From a checkpoint of a small masked image model: batches of 256.
Rows from block 3 of the encoder of a small masked image model, named by matrix and row number. Rows with one number belong to one neuron. Each number is 128 + 32 x the weight over its row's rms, rounded and kept within 0 to 255. All counts start at 0. Numbers have three digits each.
After each neuron's rows are labels from the 100 images, of 14848, where the neuron reaches its highest value: "top examples" is what is common among them; "colour at peak" is the nearest of a few named colours to the mean colour under the peak. Only what is clearly more common there than usual is listed. The data: simulated telescope pictures of galaxies. In brackets: how many of the 100, against the usual share in percent.
# fc1: MLP up (encoder.blocks.3.mlp.fc1.weight, 1152x384), inputs 128-255
# fc2: MLP down (encoder.blocks.3.mlp.fc2.weight, 384x1152, transposed), outputs 128-255

fc1.629:162204153097179184185157145101130172047073137128163215053191139090169099115090113099089119136125094085118089177156059083124095099143162184169133137124155112100133141118109138098132136128143136115110133125118193187128119113132121133147136157165122166175118146155167137085076170175076127176100110109119092098149127127157102119158161136069130146138075108139091151083122117143099106150121
fc2.629:142086120147089096115136116153137093166161144124111130168093177116122116136120131073149081195132135155130147177122113148150106098145160126187114111125141157126074129088098144113051101155073139103068180151150108164071120145115097138087130111089153154029146149103130109145133088171140074122166134155103143128113188120107108130139169135127115093131155112156120069089098116168128125137121
top examples: edge-on disc (58 vs 9.3); barred spiral (30 vs 9.1)
colour at peak: brown (48 vs 16.6); grey (46 vs 5.9)

fc1.475:086235101120212114150138132117133163149129065104107082120148117096143145147097110149132073179171154168129155139094152115114168129123059138099145146115115091104105066124111133116113149132158155103097179113103117101124147228172183121144109106114093088164144084127104107182117158182119107109200174150182146095126148144070137118115103133121137084107144060118166146114174162168070097100102
fc2.475:066109171186138176109083119115146060134161106149118096139143151095177119091147093118154124125133100097100144118137134134164196140142142174142119074066131153128122115171044208111091186105111110168083131126073133073175118090117074170107175176132136128165169133130126122182140053155122033176138113112140148116097137121088168129118116115096188094174151105136142155113150152149148164193173
top examples: winding: anticlockwise outward (86 vs 13.4); two-armed spiral (74 vs 9); tilted (41 vs 18.3)
colour at peak: grey (81 vs 5.9)

fc1.498:083173206129144103188145143124041177077138100102116104100118077183167142114137154101072108132107140074170142126170099138134094129105116147122162132081132163146098132119153163110150210060151076191146140133127186147164122102191084143137106107123151153081068162127139085072120117139101109154161144124184200105135117087145093178152159094165137165127129111066130134155151103142158140092093
fc2.498:213126125142063160140118164109162127143128124160149127195155141132116112131139123149068151071156125185079093144137127078120153125101161142107117141145119130164138149148130116091123153167109153136166153056124055182126160081059160171150140136141100117156160139129116064132146160135119139090156164085149058185084092087106136088157111187159103086138063130136144114130136140143093078172138
top examples: winding: clockwise outward (32 vs 13.7); barred spiral (28 vs 9.1)
colour at peak: brown (54 vs 16.6)

fc1.2:140090052111148075146090112114148149113141142101129154121102136129155098169154142124094098103144156092123141084184136105089104129175097080138110055119158157107113155102112116164076145068188126155142083102130168109153169108091173131110088117088146124070171139138146131155100114186149208150161118108126143157075213143128098043107151041066168164093155172159110147094130140134132058131167
fc2.2:104145125119116141116094136038140078144095163133114104107157131100089131130103073168136130137081084180087117175117160132099172125103107179079146156184079134150138141146099159173166147158154170178144130119188169134150071126107128151189101118158150178116103107152103132118061181113121159103165128177112136118131081120082098170116105153187119153116092118186138086156108106185115150137121
top examples: winding: anticlockwise outward (90 vs 13.4); tilted (45 vs 18.3); two-armed spiral (42 vs 9); many-armed spiral (26 vs 8.9)
colour at peak: brown (61 vs 16.6)

fc1.568:123130119070127097088086150115105150112184144140140137109171160171128167121135149110124048130078073199192159095106112145171073117129176108169101151169122114100138111062124137131117134186166136109131144151145133118107103079156109136120094089117108127174133168103105118091120100091185164147151156191115127106088162134116110095153115141115072105135154155172111205125135170119122099113097
fc2.568:100148131118130163121139185100147101179097134106106146151063137153128104169140103109078192125061201124127148135111152150124194186184093092112134097057135140155149080100137120159129119132210180092078087149111097149118065146067108125178090138185118124125172150151102141125172191108175089153154160090123133124071108168135181072091163088110127119123146057176157115140187161122156125131137
top examples: star cluster (47 vs 9.1); many-armed spiral (38 vs 8.9)
colour at peak: brown (47 vs 16.6); grey (36 vs 5.9)

fc1.604:148141146165146148163134167077111169177111136157172133097125104137100198061084129112167090077119119115203083111188129127096161082120123113113153157105128103121162101143101078177190154146137084141136129180129136129158101161162171158123174178118094118168114116185181127142148090113107121116139197145104118111149137144126092133103104138132094104073117117139160105133088125121115093139122
fc2.604:119150128133124097116205159091153163136130117163145103153136115144081161141113117155130078066144150178122091143039130098067115137091126117122066126151132168122117072146145100095156113089068117145095136132094122180093131132157200158136178138094103104073138123052108175141099185075140123097108135129108187113057082094094209105075111153099123116061164113169125108172122110075141128126182
top examples: barred spiral (68 vs 9.1); winding: clockwise outward (36 vs 13.7); winding: anticlockwise outward (32 vs 13.4); merging pair (31 vs 8.9)
colour at peak: grey (62 vs 5.9); brown (38 vs 16.6)

fc1.393:121139140081102164155108155110117129104104120107172154089104165132118048151126132163152113191161140115116164165164182138080115166164185158129183136184096120058094142095074130118121214166113087123147131217189116124127092117192132063083188138118124147188142106088163168194108121145128138121135107118131133122192086157131134130107180135139092150103071097118109163163096118113178094057131
fc2.393:124077139161150163091150162177176143108140099133148133117139155140075068102179178137139180116145147162154143141110122073109150059116106093129126189093129187172144184159141140161155131112134178108142124184096108093152111164087105102112129118123163125108175130105144119106133139130155138091105138148120118180101166147086142130099202141103155089130166125193098092030137114109097117146142
top examples: edge-on disc (62 vs 9.3)
colour at peak: brown (61 vs 16.6)

fc1.695:133122118133135150129182124177180127184136129097111111127120096120102150145067140107143115109101053153139193168137120117164179161093084111095110166155162160157153083192103098159156184135161114108161111104083136169136073155094116163144150109180091164154147094110117102143105149129148111191169102209154128114167133157184135162147113143119138133138117130130123140140099116171135103168085
fc2.695:120093045099048155159174142120096184181165123134068181148083126124147112127121126181152078074110143162213126130192124145097117112093135109093173113152156138186187165182103121119169138094135100132162163098110102105136165123163134190129129114103105140153145112059125073137164160179145115091134143097111139154123158168107106151084150167075146129084148094122123141104140132124120138138082
top examples: winding: anticlockwise outward (65 vs 13.4); tilted (45 vs 18.3); many-armed spiral (42 vs 8.9)
colour at peak: grey (71 vs 5.9)

fc1.130:093147185139128125140199128119073114110136105101137101116100180143174148106229085124198145125097162121173129149154124081142119166125197085092090150101188180141153109112091051165174151083150125166152155100121137135110216077142147099118159128138142206094153119128137151190142150095093180139133114139140116139172115118072130100148154127130100144144089071067159148122147180138140129134085
fc2.130:163115074206085197087123158076112117153186128052098182149148067137116138168101073141115099091109167187107163119081076179142174205121106144091148086130081128164138126087088107110129136146127168113131116106164115103122114160117141126150138152138060155170075150086123134148082104164143107110146140130179127110114074082128062122101153110135191096108134072125096146134151089137126180162163
top examples: many-armed spiral (81 vs 8.9); tilted (47 vs 18.3); winding: anticlockwise outward (45 vs 13.4); winding: clockwise outward (38 vs 13.7)
colour at peak: grey (59 vs 5.9); brown (38 vs 16.6)

fc1.347:123111106150122155092095124088128140139050120110126136055121174088083097177184145165147108123120146080206171079135163166095105117058097092143159083099143159092137088076149173150156101122152161090174134087113106151147130135127114130173166135147118170128150111132209106118087163108135126124158151149070160135063142170127113139118140165153163142108133111122138224132138139134098090108142
fc2.347:112099080100171153166070053070103116128148129111040086184169112144150157112129120150141109173155150128060133141117126111112200115144166083124144157098067148153088166132080155116194137185154154154131128058070137101174134167113185196156123110088099143171089094143135146157073146117138181178141170122158166128187104103176110145056136128125146110120134131130136063132160113122110131124084
top examples: barred spiral (71 vs 9.1); winding: anticlockwise outward (47 vs 13.4); tilted (41 vs 18.3); winding: clockwise outward (41 vs 13.7)
colour at peak: brown (71 vs 16.6)

fc1.640:182126140102101158086177168126089120102138133143154120173180160111115092108122106122062096062099084113138155185113075153123090123177081044131110162146137141056149041145093199144146180131129177134147153165205140173140161145099098136143110164166112165112154176129103142095143131149198096135104123125119139103172171142143118083146071121115126154121149035156193129089170135123067104191183
fc2.640:144070096124183125110176172114163158085139165154072119117162078119113088110154161116070129120131121130151121113106158142096084140115120153089123154134147132106121124152111128079158173081073142104088105099097114093123166144088106132111128167119165180171114114176176089170108122156185125091111153107030112129120021122112143140174126092128116143060198070119122133149151136132116124121160
top examples: bright star with spikes (100 vs 25.5)
colour at peak: brown (42 vs 16.6)

fc1.468:173140126112151121218114123184117137120181148117137112129164154131139122113168150123150175153085100115141119103114157160115127121089082101159174128163097205079147149079117194121185108089143170153091145142103110166163144186178185135131108109140116180126178065114155124181082114125126178141090074147144108139200084151117182131097142143096143140124126094111157100099104169153107134159197
fc2.468:090133059131191163102156176125109122142133085204165132145100077101116094129154120158128111200089080126184071151102141122130098158099156089040144153130116110170164131093136126115099132147136139128160082105116091092136113127099086163091141026141103128109122142146084131145032135143154137171156170146120091128122135107145121137124143143080113171080166101129136152098129085086107125124180
top examples: edge-on disc (91 vs 9.3)
colour at peak: brown (52 vs 16.6)

fc1.614:147097116138150074129140149147128079090133067132163125116123134164118134139129146180112071150194123112052112166113112069137110130154162143077148180108170110135214089078115097128123156133110156123105125130134141163152190096187114150073175158151128098112176175149109122090235174178161113182112082144102088111109170135128096184165148075132145145126176111094102128074115111162131152132120
fc2.614:025120156059175170152138135140203169102124111139098107148108102121106106158165104100137178117120129149134172116128143130159147147128110152184144074148164196136152131163122150140071125128153133139173165120078114116098125135069115174184081118113166185142138084163098144123070100117167081087124152113079091102153107112132162117091143129135097141156127089125128158187122145135157111090113
top examples: many stars (75 vs 34.9); irregular (26 vs 9.4)
colour at peak: brown (48 vs 16.6)

fc1.710:174160064188104128139158102148194090103150138133101097154124163154100089069140117118183124142117118116114173147107099097146172119104090146119127103122071065101142137138130133115114113103153170126118171104105128153192163116111155099167095097119124125188123158124086140134147161221115140069119098092080160134097128165173188065114141096143145182176128093161060101191107084085052142123174
fc2.710:104122170132119150110099189118081111081079071166145123078120161061156076155178153118175150155088092160146143118146145188141180171134137111160122140159149098131138108094137156212178134158120126061077148087115119084102143145111080154113166131140124138102176158134122138141109175147131169075107068112145127127149089086088092152112090113119099066167175130155112113093103142214163182154143
top examples: edge-on disc (49 vs 9.3); flattened elliptical (35 vs 9)
colour at peak: brown (47 vs 16.6)

fc1.211:116144149087131107111155157110121143122110104120138160189128079158194085156127160149075173121089096156118103117170227182076092102043127165164156115205083132130148161140124134087130129111141107139129086081137123088147132159129144106130123164127153126176138123110153083063101123147150129175136095083131151154125120108074123173186158154125122167127109126110049136134142129125128156134112
fc2.211:077033184146112133119092169128112135091119128176138140149109120084122149082146157156096147107148074101140143113097115104124160089109134140124076172155129132162143130156134165138041108158143110147144092119132055157122079146172138121193176085123120128029106121134155080132112138164110071120143128118097119151092165099155110048135138130123181157112131158131149155103091136097118093112095
top examples: tilted (66 vs 18.3); barred spiral (47 vs 9.1); ring galaxy (30 vs 9.4)
colour at peak: brown (57 vs 16.6); grey (28 vs 5.9)

fc1.401:144136128109129132127102157166119178110131106115118066139104135137138124113119081122090146201045140159166152136107113073148079103146071140169114088150125163118183144104119149087114146145189133143150082158146140153163144090100130099157106170117080135111122117171133113161129109183133113195105169141136114172151123147130129104072146139097165155114056180137169077127131134130042144188139
fc2.401:097130114075122154158110151113185133120130127138136188170082186113157137115114146099128124173127103132117118095109133127106127106091105135123064031132129160140171122148102159113084118164150152130210132189087136157121112115159150088065129140152125124163118108147112119136157088166079056199122183140156125138084079139174123121075144163103102111102079145063142094123149160117132126071159
top examples: lensed arc (90 vs 9.1)
colour at peak: brown (54 vs 16.6)

fc1.197:086159083133111143103143190109150102112139157115089118199102097134122113135128177120090124134171127149045124155119120146131181104115101126116185093120109154141113141168067147101152128139146142120211178128121112120109118115171088091143123164108191118112055085090143093074158106122164123144104181152082198078108117158104111185094137111180177122127103138157072133154168143153136181117188
fc2.197:163121125133112162184109164164108084139202154144140130130130167117139120102105157095159121115162158126114154105083112129156159152109187131134161098092152153162098124103105200114093107160112135095150147086141077095096153060092107104094075155132134134106126112148127173116177119213120127119149153146100124156091115116208114131164095151199167072141165118165119178162178128141145132134121
top examples: many-armed spiral (59 vs 8.9); tilted (46 vs 18.3); winding: clockwise outward (41 vs 13.7)
colour at peak: brown (58 vs 16.6); grey (30 vs 5.9)

fc1.122:164190097131190119133133096154158139172077109093168051091127098141100117157092129126109137098103141118154134183169119156155108112137125150143109125131135128134117112172133114054094196160158163111101134086157114166096067091060055117134120187124136120126079106136100092115129132099119084187138138160150155134172115121083128132162186081182094137150110131130187118142143139110104128122154
fc2.122:082084102150168164158188124101081123088123126146091165164160081116181155137111178075163107173099173172134106153117116170139143105105150172156099153117139148129157139066065106064124114106159141075212113112120102102140091133089138136126178162204190100137145107133109138117136160185127146162162082131127149139114133113102155122131097170096123111155135095161159146164122145117129059105162
top examples: tilted (48 vs 18.3); ring galaxy (39 vs 9.4); winding: anticlockwise outward (34 vs 13.4)
colour at peak: brown (66 vs 16.6); grey (31 vs 5.9)

fc1.622:131198152138107114123104124171174075145158137121190103130100170094056107087124115142168139130075123083127176125116109055134166137166079159119145209111128142070149180127067125157121140118123115071076157194095107105135181170180058181125092082116101112149178086124127116141115079146191098093141111119081101141155134092085156103067125132167124089104106115084132111125110147158140162127191
fc2.622:139104119159192126092115129089088114140096110237136155070105145165166150179095099102087133172123106149101159153070103115139105120153124080063098124140168146208149112128091143133145153125158127112122125146142062116152105134153158138165164136125164130154146158095072077133167151085148104132154132178168096149142138146114145074147101083102130102137148127146064170067057098119079175145160
top examples: edge-on disc (73 vs 9.3); many-armed spiral (25 vs 8.9)
colour at peak: brown (68 vs 16.6); grey (29 vs 5.9)

fc1.397:146179180119113158132163129178141209147142173069103166138051186165125064129169143102117155166098130106107137142115081127133098185074108162180146133118138194084101183180086168117119177163083145120124128122126123090135130111121160086097131162167162126141127115168114176121154148111155148129127189124101135170125179083086167092126191106112061165156152155133082143129106148091158092191147
fc2.397:114083102138148097140140075063088140131137108166171120122177083075153129088109133106093075186102147149130134116090114066128148095163086142092125187142107172161089106151132192142120107138119113136135088096067072086067139148163136192126109201107187075159137159164097101119113188123141079081141114150136131129127115115213199120113145147094173113098081091128146137149116088114111167163087
top examples: tilted (64 vs 18.3); barred spiral (46 vs 9.1); winding: anticlockwise outward (36 vs 13.4); ring galaxy (29 vs 9.4)
colour at peak: brown (51 vs 16.6); grey (44 vs 5.9)

fc1.507:108100153154108127118146154113107152153156154107141093111104124154115166125072070147111123118148166145053151092114137145124124129084085116133151147103167161039129094117101163127141100150150137195147115149099094155141108136130151098122079112102112180077140074129114140122145148122154138160127144113111148134103132106098162138122127133114098140116188139112073112101140152148124171133116
fc2.507:105100136140136140101124113140080122097088107102179113100150194144086122171188175143079133109145060135139112177167186159139163138144154202093078057163110115106126145132065159139133179144164115091092105149191142123131141176153145161063141137126117184123129127127139107117119088061128146117140093157111126136149140102133086117188111092113109161196145095179090168110056126146148151156184
top examples: winding: anticlockwise outward (46 vs 13.4); tilted (44 vs 18.3); barred spiral (33 vs 9.1); many-armed spiral (30 vs 8.9)
colour at peak: grey (56 vs 5.9)

fc1.631:097093132070160125131127094160090131086118181138106188177078164158166151138138134141108165142018143156132130135154107141136097084182093171146115134129128111104094112097154123162121126137175187093127131090139139128121121088111116095133106145092162175169121160179078132087094148090077144130116180163162126081139081148168113161128125117084125130113139099132076145164154152143149093150131
fc2.631:104111114108143177184108121137136149161112125190170180173093150112099104120133097133122141189143067106046125073140081105089114144146107102137129091120052176191151075127113125118088139142169099115186100141126099190032160139091124160126135072122149056106040168152108092168081133124084165137164116176118101108159093155151091133143161074142119109094181106105065136114128148110107116127158
top examples: many stars (68 vs 34.9); many-armed spiral (50 vs 8.9); winding: anticlockwise outward (32 vs 13.4)
colour at peak: grey (40 vs 5.9)

fc1.442:118108122053110167124111148131148122136091150098189147153097146148134146114140092145075131094156130102160127159105180090172073124140103124148135122140083091097173138157073068113195112171157158104126156089107177146181129136123182117131156129166139086129061114127135121077134119066159140137221160077148076060126145137096152136126161061136143142164102127194103091175141094150146158111137
fc2.442:139113082197175104140134140129130080096135147127103109088104179089170142178151136175166130112172159124093151134122131153120176069114169078116111159152140183175100137147165173138062114091123110189145116086103114088129149060113140118175143108096094096121162153135148149143136098120146070138057040193131179156115121141176102113112096100135114122112131135098148187174167145114152160121175
top examples: tilted (50 vs 18.3); many-armed spiral (49 vs 8.9); winding: anticlockwise outward (49 vs 13.4); winding: clockwise outward (33 vs 13.7)
colour at peak: grey (47 vs 5.9)

fc1.628:113159080081114160146042102078070108115119093090097137102123143148134079138187147181081105077151124148073190145154151143109089133153155113078151147107117093146099138079069103120090158096101102123107147169122113144137093163115110141200116192131119110084104117116133074145103130166122060163137151116109088121118168119115122079110098130153122132131107076127098150149096082165149114116141
fc2.628:125149127102153139167163135152093151048119147140130135067100121163120114106075143137156202169087102103132107127085136122159125121170174079113174159117088084139128163121169120060062096128079116090173105124120104155147129068105074112125081112135138129140132136149117169109108109167091127125138151142108137181089135140144078165149179134103127142097173132133077078158131107135176152068137
top examples: barred spiral (83 vs 9.1); winding: anticlockwise outward (53 vs 13.4); tilted (40 vs 18.3); winding: clockwise outward (33 vs 13.7)
colour at peak: grey (87 vs 5.9)

fc1.46:140216099133165149140123157141133133127150169101116093089123094151183137110103117138147163147080162087151085155109076158171088077142085121115144164105076122081118059105151109112105153134139142146165117131118114118118087145124106123152113129085083194095093152048142109085146081146098188109122109127121148136094099119143102139122142077106119168156175159090127119116134114100094161129133
fc2.46:174050088121132126109158177093080088143107139190152145136163172132144125144187118160123136159170176167124132145105151147125096111099064139149075138160048160101171183139119185116076121158089121093143093095135114042142108101126126163101171214169143139095100162100132112132055177120094131154121163141138113131140127123151104171089100099213143104142131141126127124157115121135081140158104
top examples: tilted (41 vs 18.3); winding: clockwise outward (40 vs 13.7); barred spiral (36 vs 9.1)
colour at peak: brown (43 vs 16.6)

fc1.216:143158075111117190113207119147112107199166123122147164161136150174140151091119113105097152153084107189157131146075104141164112159105142169152081150132122121174096080107121200162127100173157127169112120186131154158096135081070159198193104166073101145185142150099077158103101140082161173095119077157089162095099144106134124085114150062060113156138102114184146183131110185114093087140082
fc2.216:099108082109135187148142136146105163115103113177150147150176126111118114172137106143067097080081180070156085112101151090111146167157150135162107116081163173145163075139145078139167122097190141118140172112203122135147114155096097157179104111159185153147131113122095168014176175123182115140101138090139141116164157108162160127135143108128122111156122128108141120176138179118102073146093
top examples: star cluster (45 vs 9.1); irregular (29 vs 9.4)
colour at peak: brown (41 vs 16.6)

fc1.636:116169124124180101201129173073135142127114121122101123123074168152057164131198127188133102122095129176152113163120087116122147130092122152106185214104101147104156148143112141149194158102177077107074145120103119111221134104130163087176159118097064092161121114137182139155156153108134090116127160128121128092122176104128149105129162134139165127124141071148130144147127094120107115130156
fc2.636:140164135119114109208180036081125111113121105109117062173127163182203176077109123073111115076082072066159105095122129116161167077125151111092095168138109098069113136147067131077085099124141071135070143125105134135080140148116096172146104113141140112121118097106141139151068146129109141126109154077149160113095156098099155149086206135086162108137156101146166155137150166106120123133144
top examples: barred spiral (75 vs 9.1); winding: anticlockwise outward (48 vs 13.4); tilted (41 vs 18.3); winding: clockwise outward (38 vs 13.7)
colour at peak: brown (48 vs 16.6); grey (44 vs 5.9)

fc1.328:181167155100148150157110141136136104124111064097180154126187142163088131108145118166114107177163100075078148136203104118100123136154105084101115127169187130102136150138156153154116108178121143161117144233136085138082096151132127155151168149135131103145083062170173089144087166149126117099130145144115103115111076165131134119090170170105151124125078082120105085126061153085109121162120
fc2.328:088177117097130151171108175149155058122124071177104118088111124128179112160188150161175097133170104139162126150116138109098127096053131117198063076150095142099143058096120118150168218113112099121147120150132154135121110125108077149115072133184107161108121150097129140128147136112137088136106125113152143124147085036126173069131189089131134157077186185098108109106152132132139165090119
top examples: tilted (62 vs 18.3); winding: anticlockwise outward (54 vs 13.4); barred spiral (49 vs 9.1)
colour at peak: grey (59 vs 5.9)

fc1.263:114151082119193083099206119072120115102103112138164147061137100207078139116138141093193077147199147110089113096134140175084150122104115112127146150196158122124115151119107132077141129127134118107123114149058148097132059092160148109122143138117124074188150160104156063163133139053095164203144119174197137113156132151146165147143169078090114054123101116136095146098092136123137172153144
fc2.263:103139169117083159074123107123178116150154125111078150138145119123121194164105149069170177149079121152086133083110106080141128110189133150128163096074088133167158121161164131118097107125124143135152106103119110135129138066130132160117133130081111109058134184114147084164147121131093118175041158094131095140076117170183087083053111133148152158113146121132122137079142088126154133181105
top examples: many-armed spiral (65 vs 8.9); winding: clockwise outward (35 vs 13.7); winding: anticlockwise outward (34 vs 13.4)
colour at peak: grey (65 vs 5.9)

fc1.307:074127137034149098154108142092126138128132109126128113149112142204111183179086081119137089159121126079121105109196174148107126170144100077104098123174133114092141109153133122141147146148128089110138165134170153149126152131097114090073074151114151139115120120117121128157082103114097124162162157125125102129114083111115144107122045093109098110129105154139075196144088162124137129107123
fc2.307:128100150092187126133120145117192094122140152145153135114172094110136163165155174179079107143123092101120121155135162166202123041147143117124147105088122118175159125146165094145094129110105073135158128141164129166172145148187072116118104086148142085134165126114170105136145067148148107161072146195169131132139133085093147101133169133141090167104092146181128134119122075121071108098142
top examples: many stars (83 vs 34.9); noisy (78 vs 30.2); many-armed spiral (38 vs 8.9)
colour at peak: brown (66 vs 16.6)

fc1.728:112076190099103094115134170104133123146136107142108166161127152068110154128101149135084091048086141111137134106107085103153088136138165081076156128122106133173111155101142155085093143125108168070159124106126133105122149130147086142157126085132133077136138095103218165153117119107131124083101143121113117124180096118078157080098208119096121087117118108158133108111143100172113143125127
fc2.728:129146157131164108103097140085106105082101133102109061080126200122155160221135115156151161164113125139159108143125142095063124145097130194065143104152126154153163087158158122145168109091108165166108118152152112154143125128140149166110149102161142145186180144097065140082155142136150144149151098146145123134112157134200062136223104107124134138157124083030120138100158116090126110111158
top examples: winding: clockwise outward (39 vs 13.7); star cluster (34 vs 9.1); barred spiral (27 vs 9.1)
colour at peak: grey (51 vs 5.9)

fc1.175:177121126124167075134091118100138162117165101143162144057108162128105136166148120149121109177177132146141133162176119103085138126104102084102144137196169071108102139127111148161054147140092158121179169067101164148113121155073089090065146113143152106135150097110148123108146116123117134136171139150161096142114096109116153149147113068074121110172099134121140094127159145142099205158134
fc2.175:121134161146163114104138137103160191130119157115143136056131099162145163103152117178069113133167132143131116163127151145116126130103133102087146078118139078164114117138081090080109134158106102119112164121096079147129122085057128182076120212066164094132166172117119143099131117095113098101168139140132099108170135151153134101103124192154132231138135120096104154071112187131101113112092
top examples: bright star with spikes (100 vs 25.5); noisy (67 vs 30.2)
colour at peak: brown (53 vs 16.6)

fc1.414:134165187172138158091114119044122077141114153171108153153085123119103127151109167178122149073121174204127142152161146100177074137148153180082143101181115109117057118030110118166119124195216126180136131135162066172113115088096147093153118103095108118190136130148130110098034116095184150097108183160118130133096151140095100088074125144152146225160126071156107155158151146151100149127103
fc2.414:117135142143138155133119098171135133121135105154085040117152123163106099110181126102222174154121095149111138072146147112110105081142141087148077088109133148114114170167111124125112094147128118110185088103141207090145157156119119134025070110118131071188105153149144139135139132138114131157123128143166084099170122148153133139110104149174158084092152123132131131179150093101171102140123
top examples: noisy (63 vs 30.2); lensed arc (43 vs 9.1); winding: clockwise outward (34 vs 13.7); many-armed spiral (27 vs 8.9)
colour at peak: brown (73 vs 16.6)

fc1.380:119117110132139105139108113109120170163072070092078146160166134113099115179161165153138155127107157136102150190152077121118140118032200144124168137174101130128091139104160129090128079127127136140139062150149085137134105132118126106122110099150142139098199150112127151108060152163134086124134183119106120204120159137131124152118114150175065177080114195125139126120085166175125112130100
fc2.380:076081094128103193124153134127106091151156183145152091184154161039132076119138098138130117161178155147135118145118121087158129091120143119100068142132160162100088138128087108152146148163120112106094144090184098134133151142179130108147109152110117125131074125140096071058163096091114124101075138166129145164174123161110114152055142167138168088129080083167107128139152096115098120176117
top examples: bright star with spikes (88 vs 25.5); noisy (62 vs 30.2)
colour at peak: grey (62 vs 5.9); brown (38 vs 16.6)

fc1.482:132092113087082158131155159152128164100159130139123141133195067073143100105101176118144075061164142173049129093153170142120170097108140149077104151120140137068149125125100133133118094115151168119098163168096125134125160131128150138096135113112148101148192072101118169145143098167121115049169139081136130084088178139115141127084183070159121170127215166114157106119115155158154126146153
fc2.482:117082136141142167154074143119073096155132062159165110137126192074084124139136083173114143184045101157127139103070128094182179057107124209147126110132144142184130101129061118106137162119116150106132023081130147090173087150134094153131147115159196072109145164112157117089131131170135109151115142088096128118142120081142083145148105138125142126137108191131095124106123118120121134122104
top examples: noisy (80 vs 30.2); flattened elliptical (49 vs 9)
colour at peak: grey (65 vs 5.9); pink (25 vs 0.2)

fc1.110:117125110101183102132080142098097132095133128132096100161116096160160138162115126090141103095187217114119101099178146129147087149120171101128184090124208135116103118091165172117176147137084075172195103136131101133173113116131144103137158096038099134153105112108085185044145146099095102137138160115101098140066102153081101123139107153118064110155133150208112179131151130102187150110113
fc2.110:146139100100067101153068100125158122090077139156156132146119143134115085109150141109133123135128146110141089078126125162135121200098104134150108114117116110121088155144114170101073159144140103118122176076107075052088059169119125142133084107165109109119161130132149180132145081152150088083118137103116125161108108151154145128117139137171134107135127121206152145119113159151143129154150
top examples: barred spiral (68 vs 9.1); winding: anticlockwise outward (60 vs 13.4); merging pair (25 vs 8.9)
colour at peak: grey (93 vs 5.9)

fc1.220:193174085112112092093126131146125185137100099093140101136095146133143109146095154140157087103092147138132112079168151084119139126130130124197123088139103114086146180163109135137173076078117120148109211129188084159127070198087151077201140155145123121180177113119135106147141115167096165108148109131113110101086105124125105159132203123121124161102133128113166120135108117091115145126120
fc2.220:130169165186102160134125144116037131150126098197165185110112152090122113132177155074133095119125081145126140044143119121093141142144096140141202127188133127085094110105110118145136147121180132100128102144144108125103148154177064167133207121078117141110132177112103143117099141097116118101136097101086119131191086111168134140110118122123133108096191103102074123122135123135126126169101
top examples: tilted (71 vs 18.3); many-armed spiral (65 vs 8.9); winding: clockwise outward (61 vs 13.7); winding: anticlockwise outward (33 vs 13.4)
colour at peak: brown (62 vs 16.6); grey (30 vs 5.9)

fc1.139:106139096139162143144120127131108118161168077181085160177133173175130141113138159090151119107123134024124111129150124119074037134165094094132138166147124108163095124130114118139127146091116114122119107160136197103152093095141103118101112159152139127133136126137167070112137137087114099090151113163132127108140137198171150110106103113104167119090037089131122153085123159113068165140107
fc2.139:130067123122156156165163147141143143087152060129148169101130168179090081097175156131068153081142106138143148172158142091177163141145132109148089112181177126082082184157126115159154116105196132077143092183090129188088057107090205148075125153141136165158122136166109113126120038117097140179127074198158094174147113153076122118112131094150128174124161153073165120124113087087140143089110
top examples: lensed arc (99 vs 9.1)
colour at peak: brown (80 vs 16.6)

fc1.15:133134154144155104121099195131117168148137063139092072114088136200157103119204136127128147057100158179161102142088109116150191176141118143123192127105163117126124191186101142099133094134137120133074119052119160103096146087167126131143087106115133102174104112125173129167173096090096115169137187134181118114176155066186143105180153124184146171138091086073130146138150092175101129112137
fc2.15:084201112099168163183102152144193089110101143130104116095113094089089127205116127195128081140114114078135102078083145083133119124097107123078053082141111134168149143096135141135155152113075145118083131143135106084111138146142165160131154104120093103067206130119116133160084126116145131210087142122134132100080093122094150144081157112095152144128150089168144128109102169054164084110111
top examples: many-armed spiral (50 vs 8.9); tilted (38 vs 18.3); winding: clockwise outward (34 vs 13.7); star cluster (28 vs 9.1)
colour at peak: grey (51 vs 5.9)

fc1.654:115062102078113133108139120160114139140179173102088129123128192127120145038104150102125116106151086162148115099106200093142100120103155139155091162173118144158115104110089119075141160105104127178169112084133097120155114070115068147094083080121094182160117110069062125110194182130135119079132096156109117131180104096137157166192098068176119079185177113203138125124150090121172114135150
fc2.654:085129116191080158115094124137149142157142075158188120184143167102062096128141198176065134105133077118116161158135159124156157046110152131078083110101155158134170122118165145089118161109092101100106124095083105099165096118095141143092127094141137113153179135130119127086103091129123123151094110143093159145079142092177101107184086100160178174234179162188103091143138057101085154096187
top examples: edge-on disc (52 vs 9.3)
colour at peak: brown (68 vs 16.6); grey (32 vs 5.9)

fc1.428:088097083126105190138116133133077160130154104140135125100120155123094097106157102111136140117096192155158143160165144125093154100096113177141133068137129074119078085067065113126092142173116187170077122131128196143131145081197127191094105171104100122134195169139146100124144096172131132073134100120188092164183125123092140094097107160144144135114096103103156095138187090119147045129107
fc2.428:054096098125163086165153114058139076076117071103122147157142135120132107174133134185146136093164130170085106174092077143155098147108115112131159121172160120097095155100070162131063116097176147162147168128132175122112100113143143115090152124137150206174078108170156102145052086128137115197098092165077168139122105164114123110069139095141090165125084153154130128112079196128111166152105
top examples: lensed arc (100 vs 9.1)
colour at peak: brown (62 vs 16.6)